From a checkpoint of a small self-supervised image encoder: 32-pixel images.
Rows from block 4 of a small self-supervised image encoder, named by matrix and row number. Rows with one number belong to one channel. Each number is 128 + 24 x the weight over its row's rms, rounded and kept within 0 to 255. All counts start at 0. Numbers have three digits each.
After each channel's rows are labels from the 100 images, of 14848, where the channel reaches its highest value: "responds to" is what is common among them. Only what is clearly more common there than usual is listed. The data: made-up ball-and-stick molecule models.
# convs0: first 3x3 conv (model.blocks.4.convs.0.weight, 192x192x3x3, each kernel summed), inputs 0-191
# convs1: second 3x3 conv (model.blocks.4.convs.1.weight, 192x192x3x3, transposed, each kernel summed), outputs 0-191

convs0.190:143120143098131134104141183114153112104107140155118147135163104139139142143127118154121156177140101102121119136106101124127155123126142167120109124122180139104127136108138153109112101124109145138141141097134106107123102123120103128128110120121106133121130118109134143106126107118144130208173122127144149161110135093104082137105120102134152093120078145161116144140120139097104133088164176099125146097095119157096105109091050143111109133150125151119093097129167146175192130116091131063093146175134118110141121141149100129147142124126128093111143126103121109164128146143105154183
convs1.190:134108092141133149105126131171147114171119116122163158114154132106132105137120106119119160131137173149142131160119119118127122130118070140128161040146157128138191105108109128113110138150108123112126101134135108118083171093120137144126142114080130116162137151168128166119186127141130151196161132088096137133148148113147155134110143176127161133130124155135152139142118125176143144126128123124122118128122104132131129131150181143167083143115113126159100115130090120162078105146110077138153130125145153108104124121096137092142140126099094129125114117131117124156057096135133126112
responds to: dark backdrop; small balls on sticks; balls: three

convs0.105:121130165122141098123115134152150098099143172117138108123129078153112118148173121161105125093174187103145120066119131105146156129167139124175160131114168098136126152121128109111142147126119144116109125119152142142105150142138129147166115122144118144155117121080112109154160137143137122116062127149109132129148120146135077127102112099121121159090167100122109126123081166145117114129127130088118137112078113129129137142136099122110121101140134136109164109145105120114105160153096139107106100130095119157102129125142147126060182128130121149088111090093150100088130143097085134179
convs1.105:144109114159130113129105154137117123117137125119084124134125126066121144148127145135120129109172076125080116161154108117172148116129115159141124161123114155141132104116137114118114185111147103132128109126094083116141170107125114129150106124106147152157085095122163126141151115165123112143091143140066157140121150128199099105094105115164150153115144102144112079111114176177109115132140104138125161114098115134123124130094168105151058089120116162145131114156132136127135126109121152108111134145064135178133110132098097133120123148131118107131100119156138091154116115145147138163
responds to: dark backdrop; small balls on sticks; balls: three

convs0.189:110125125097162208171108143082151129129143131130111107092126115130103124095073131144137138120128117129143114126088123141111127153129090137109115135124087171108117163141114096135158121111092069151082121117094127121139137106139172110120108157061143128131136108095133150123131073137153145136108140111165151090053149125138134095140122064114122199108133125152120138158160149117134107127110108071130120098107152121130109119112095127106113143137142124123073081128127148124130142125154115153166142133124103124147137112154132117117129125175112136121135143118170138122136131129101135153
convs1.189:133107134132164104081105082104104157151124124150100092113119151101122103140135126124109123083155095140124130099153141139097112136163128136140108114124116158102127129145101100114115125117159164110106140125167116142122123138100110138108156133140124154105159136116113085119122160152138096125130134164131098168107142065144152135140140148134119214101132128136134135142098108155128163144077078123122160148139084102086118137125143118154090109141151116118219123130112095097116142101100131128166139113121142141103121184111121129167125126106132101139118172106125120133172140087155094132
responds to: balls: twelve

convs0.154:159145158093134124122149182099073096114137112151101101095111092150111141135083147100130123141087125156105096103120088112101133121088165138146109132130103135049104142089116126121110172085091134129132164129157122105121122132155139115157141145137146184094103184121133190119143047098146113135104128132116091110094143137141119138146132096112131127128111109130100124144189102125139108141149117117122116122108106076135125171154118134107134123114133147149144133127116120154124101148131136105134105122128108111151164140154135100102115138134190117128109114130144140138141113121089138134
convs1.154:131143141170142105118181144173103129116153138124120124151120126114185110123105103157145081101152101097136137108143112147070176103150145148098128099134124125149116158086140137154155124135144106107171120140143107139143157134136107069102098153126165156107093153116106122150161127140103118117095094121116133144187107092118097086106112125137112093138106142172140105134133130128100107116131151051120169122127158134112112124129155137138130146137110111182126122114174113106122112134104083118109119122100132113126156141088141143080112137118096134133146093150161137107136138084161158124
responds to: balls: four; balls: three

convs0.85:089122094125091127139150100109156152101138108135163110103171069143115151118108070138109126143134116094127117127128126142085130146141142095131144109126110120084188149140136135108107189101187130127107144118095138103081178080118131155128120125111121128159092126161124116124186109138158140123142129138151113132102130157170137132137146126101135148098133117142108117107143111129135148118108102096146134086150001137140132118083097132095118117110144116092126111112130123111127153097108143156145109108124144137124112155143103124117110117143135143133161156146145134122113122156122132132
convs1.85:135129138139168115093121123136136125127137135145139136125103137138175113131109046106110136159127133132119129166155171125129172126112134161145116123129112124125165092114199066147106137119085165131117122107147124118126110124124128131129154141120125100122141139132130156130088126165118148086111138129126125139111154131172103119112123135114115134145113178125119097093113090159129099129138140098131081141126239129076093105114170110112117139128145163129143105136119143115151140176112164131132154164130130136146103141156113136132138178112140102171146162147120098137103141130074115132
responds to: balls: three

convs0.56:117136133152122138092176123115139119148098128124142120123129125104142193141164143086088156132129092114143141079133138140124093128134140092121132118131159086120127109160146115094128141106152116143116104148114095135183110118120138093106131127115151120159170103111140120115087167119136099144108101129085146098125088116127119139112109109137144146112133161126119121103128127126109116146139106115183109101086103107107142139104142113146156140175156128092134103104098099141177133176133120155153130139162162078200110095087078080123104073134111122130098110107117103142162123125154133125
convs1.56:112105117123120119153115143111143128089125137092153135135127142140098124131095192149168133109099126148110165153127123133158150200163152138129166111152123156118112111124144122105146088142140130120084131191111140130139115123133123111155155085143085110133167159111140126135129109136151116139114048104134153082125159157138137095131118106131118155108138121049146148134093185112130128096105120128147112101117156142139146130095102116112135136113139136103145118103104116152102148132113188097112124109136133122126145089121089109116096103147124094140150135118096135150156118106090184105
responds to: balls: three; balls: four

convs0.173:116176101157151087121095087149093140101109143153106140140097118116106118163144144103185113115121121117152143096127069085147084109101126136146106107136146114121126106115125123090128097183119132122140164081147130190137146115146134067094119132117145098162135172154121147126115125134112128101166131093132166111107135133153128159105127119126105140149172124147152102125068153142168155096113109129135153101154116141163104131121148129148133139155118128131168073134139117091118115124129136134130148111145133191129144145139133115138138100101107152163117175128122159137114161142151170136
convs1.173:084147123094133127132126131108147169155097145106165125120096157136087146095109163121118143070145122123094140118158130131124125076129127117119154111151098128138147115137148107142124167142096137111124108154071140175109107119149111139113168101153158109159191151114133170091178134137207133141143147139139127158106121094050148152114089115100113150157124128148098161134139120126122181113133101112111118160144143103142117113124126117151131151111129138127151074138109126165119101160176094146122120121101112132150112120117149140111164100117130117119115120167097138135117140145130136094
responds to: space-filling; balls: three

convs0.69:170121093173159125109130138123121057146108158128056084156108160116111167137081143144095109127129115135131159111125127144170100124127124109113066129121100127174136132114110152090137111146129109135114108087128148131136125122136152128137102156096097151140146146105171150150098121151140122155104125150129152121133109104125139147112132122134149127113163143083170177151112128088098137142091096086123145127158126111161134129076116144181163150130134099119145133112101116140180105101174106123149111120147156132077126110135108101130157095111094097112114117122111127147158123123133157140
convs1.69:150144120117176133139130102124121139113129078135115163148152149128119138146132125159132116045136100140103131170070144138104103097114114129152120142140160147150134100087154143127115159151141149172107133118138115107133115104116137140144114133124124151158143125124100142177110144103154069174138126099132140135115116104135174120144120114094138118089105146124104097138136126076110143137155150176193135128147136159145118113124081075130101123110148141118139087144109133135096161137079105151121160162166125126114130140160112169112113117110114150117169115100094113120144156157186145122
responds to: balls: four; balls: three

convs0.82:124137146158118154135137140120128140121080107144151147126167125114117144127121128129070121120112157116112093133141074113133173114126126136104085160116099125124122147120124093101104154074168137136135134137133110135121157098115115116122115100118121120138113138178160076192173121107146119150122111134124095127098158121139090094120124180157163128111145132131137150122116128129094116161177123098162144119097134087094099097152038119092065135105096134127128102119134147086157120140143124091137111133123143178108101126134163106121107126120153134110119180122136126136112157117099135122
convs1.82:135154103122099181125124126098125150108117139124113140122103143136125153141111127118144114131147141119129127130129138090149136136116142179149070140127149126145142124104142095113128128141103133130106135124136141132146144106110119131146147097147162112138151103120078116191120118141112093116255125124130174135119123122123140118158117144095154135101069121163128145097144109174120140154122121131099087135120110123138097133100116092101097147113128159121099094184153110105085118125134141149138113165167132183152161158147119086147143120128137117126154112155119123109141158139140121120
responds to: balls: three

convs0.44:092147122122141153107121101105160126131130102136135133123158122108138179157102156099090133120115133110163103118107118120093093134088111131096095140085101113124131131085102137092084175114133128122116120101134089128134164082143139153098168121141130156089128143119106142112117102147141126065110132143142146130140092083100129088190138133127109125130127134112082149143151143088126093144144091137144130155139130106155191146095138108144140101114119117092086174135144126148121151112125178134122095092138149128118104104108151099126106122130095069115109146099134138172130164120113155103
convs1.44:100126132155140176114111077136142137091071126119121124097113123141127125102146117140125125164115109108122150144113126079169094147085094136150133097153118112103154147101172172140142136144121170121146127116110171135122125112129149157141144126119124176113143097129084185125106128142132140132127138147134124095092136106114144101098141115147132071066168113154093152118078133148109151163130140108150113124168120150124112162135169145098117153139127137099111131103125067121100190106124115142125113137149121147104160150138166098145131136168109160165103111140133089158127118124114093120
responds to: small balls on sticks; balls: three; balls: four

convs0.61:124129140110127144110166131065127141109135140135152083107130143122178106137159112131112175110111111132150130155122114116123120133095158144124112105140130153116118133140121126114102180111099144130103108095087101082117097124118127144138175106129122133112176058125117126108126161103237151154121087107141121116207107108132117149160133119122142147136113129141110124113189113139116085138125146109135146134107162106126151134095138080104176111116128125126144087160113162130201138127120110134131087134142128118151142145117122096140147130131162147126124125118133123104124135125111107132
convs1.61:149136121148139148141093084109121119143132158089110089103130152141135141127148161130120164117103180101119158123135136124128124147173102080112157170123157126124148155135135139149088140154161144125177148145054113102094144145129130134115118122141120124139134167100138129133107129112193180126117150113141113115070156128102111108161111130154118111100121116117182128152162092152115114123125145142150131129123123109144150093093101156110099142069146145171152099172168130117143098153169138080131105120107101115165150121120129073126136111110110120130112144132116113144140121088136122090
responds to: space-filling; balls: three; balls: four

convs0.102:115136121154108113121119132110111137121124130140110137138117095149164146094135142138091118121105147096115122088088218140148100132157144128098078152075119150088120111168090084090162151107109116112101123153094131081147107125150153148093148108134117102146103094108121129143125132123130105180124109137105143152140090117144143125125131190131153145114120128107120108132145127114122157135125093127093120142093144098094107141104145099141132137167107092110158075120118157110182072149125132138133157092144122096095092138103116177125103125119124145100149142181141143131132136128121113144
convs1.102:109157140132151104133103142121122156150113134094131158119121201174099137158079146176138130106144118114153134162120126161091140092135106126113097145133159150143116137162156109077112140094140154146154098142065143146165132169132160158142129171115170108146139193110097139108095120133168143127113148106140115135119141117161146136109149058132141146082110135106075140134115107123108166104142128138131116192138108093152109105121111121139159129098137092131108125136154117144140145109129146147116131084154122110151093127112110128116133134146141097126142111115174106130166135148138126109
responds to: small balls on sticks

convs0.93:113148090125101101097145155085138111100169139111137159105141109068147135112161102125106156104160136147130096130083138107154126111105153141131120096137112151106137129148145086157100116102120131140115145109101135112118090104175113116136115123135133131119081151123139148110122113117178157174116106115119136131138118124147144137116133177177166135157092146154079158131174135124084164114176085122115130103140134107120150088126129146108152129116137141136127123211090121122186105132133124132109134114129107108146093171113092145120133135127098149119199099133109142115126113111118158127
convs1.93:114115137117108136163132119102110117112125126072150156100137124151125155174108144188109125132144149073147150156106158157132132088135103133119132117130123075147134107138181088116190140127123147096101147136126151138112105136105164104149136076153185136100136127099123078131148085089111117126137112103131140126167145128122098112144123150151149145162154127147134124148131101119123158104146174109145082123137170136134151122159138134118121106138147090148101165143115102132094170124144129112135090093065100147164134095128084133153117146163131115097133102135144151165112126141126145107
responds to: balls: three; balls: four

convs0.53:153117097139144136146136115109161096160140103147123130153118134162110130120121129088134132147156103140151162140135129092147103149116091055146131131132130099113150108158112085115134150121137119130095099109122163123107139103155123166152146135113121130118149162153115111123145132108130111104102096105119098102151128098150167123148131119114121213103121157130092114152133103103125140091130120145107104133165150074116124090117148148137098149114176132119103110197109118113084109114115105152131088124075123142140140159090156126131069163105171138144121106124097129125122108135191118160
convs1.53:111133149114095148141081152136104126128128169135113141147110109115129164169136149126120156168111161100100187116120163091158136173121118110135139120148143100139129146110125175135135106145101132143149102129106131142121118143133091141128118111127142158075166133140101143114146120145126160109099118150117103064110181136110117112069134137150110161123146106153098156160119126144105139153156130123125108141123104128157156142145169172092116131088133146173124082158145098137112132170106122116116129101091104160141090129121146075121118083118092185124103153136137123120123164131078113102
responds to: small balls on sticks; balls: three; balls: four

convs0.179:130125099149157158061118152128150136159144078133133169159114116132132105123121103130150139084167124127131110106099136144131085130121100134141182112126131132103118113120120119118135155149141097140084168119131108164164138114143101121132080166077127144100156114152116128134121151127135092104087133143086115133114126116128095137128118098147091146146125137128088142123113144112148102102144166116116170122127151118101124189095141137166139130112082126127032105111129118088131116106107164160131137157129106111131104143113124121104131123182107144129133092104092067106146115106149126140
convs1.179:126116157141119106038112177147157102112177123090114149120166129132118118165134169112109111125122115100126129116121119100174119123165144118118106142117163109137077104144113136107134180135143121131101162119105127119121119140203126140140125157118162132158123141107141141167147152112110152095152135110160125091152177137122147114137132142104154099125116134110130119137112141125130099129126138138134184127127192130139127131146119086124152120131117146133203118129129173147117119133085151113172160113124145136103119098114132132098078134135118088111107106137116141125067131113095149088
responds to: dark backdrop; small balls on sticks; balls: three

convs0.181:126161152139178098090154152100121099123144165109157142115143105139128125129125162126116180151169140116138098120158112127119125126108113105171122090113128159129108107142111135134097147053111141159054122135130136116127092119088118157148081167129098151116112097134136086124142119125162146164132153161099111120151119075120127099149142156119122140125127136136150121106161092146166132124110155096133099108118183096108133131110169110124117095114124154130147123220145116098138125136113149141102164122137125171095171105134115103123120132116167127122116110105129115142109115108139104148
convs1.181:109119073118110140200101112139105118107105160094135140139145134114141136128149174120123152121129112108165110103090137165123104141160151105129136117105176108117155147130102159151136102123166111119133157114106137144113120178102129114136138104125083142115098095121146106133187111157122135137141117128096128128138096131142105082151103109148121115137122120141138133115121099105086136146134124149115145164106148123108157134187110096083128136109132143143063136129140128084128119149136128107145069116078139201117144124125071102130081142121124127144137117163091099124088133099115125164
responds to: space-filling; balls: three; balls: four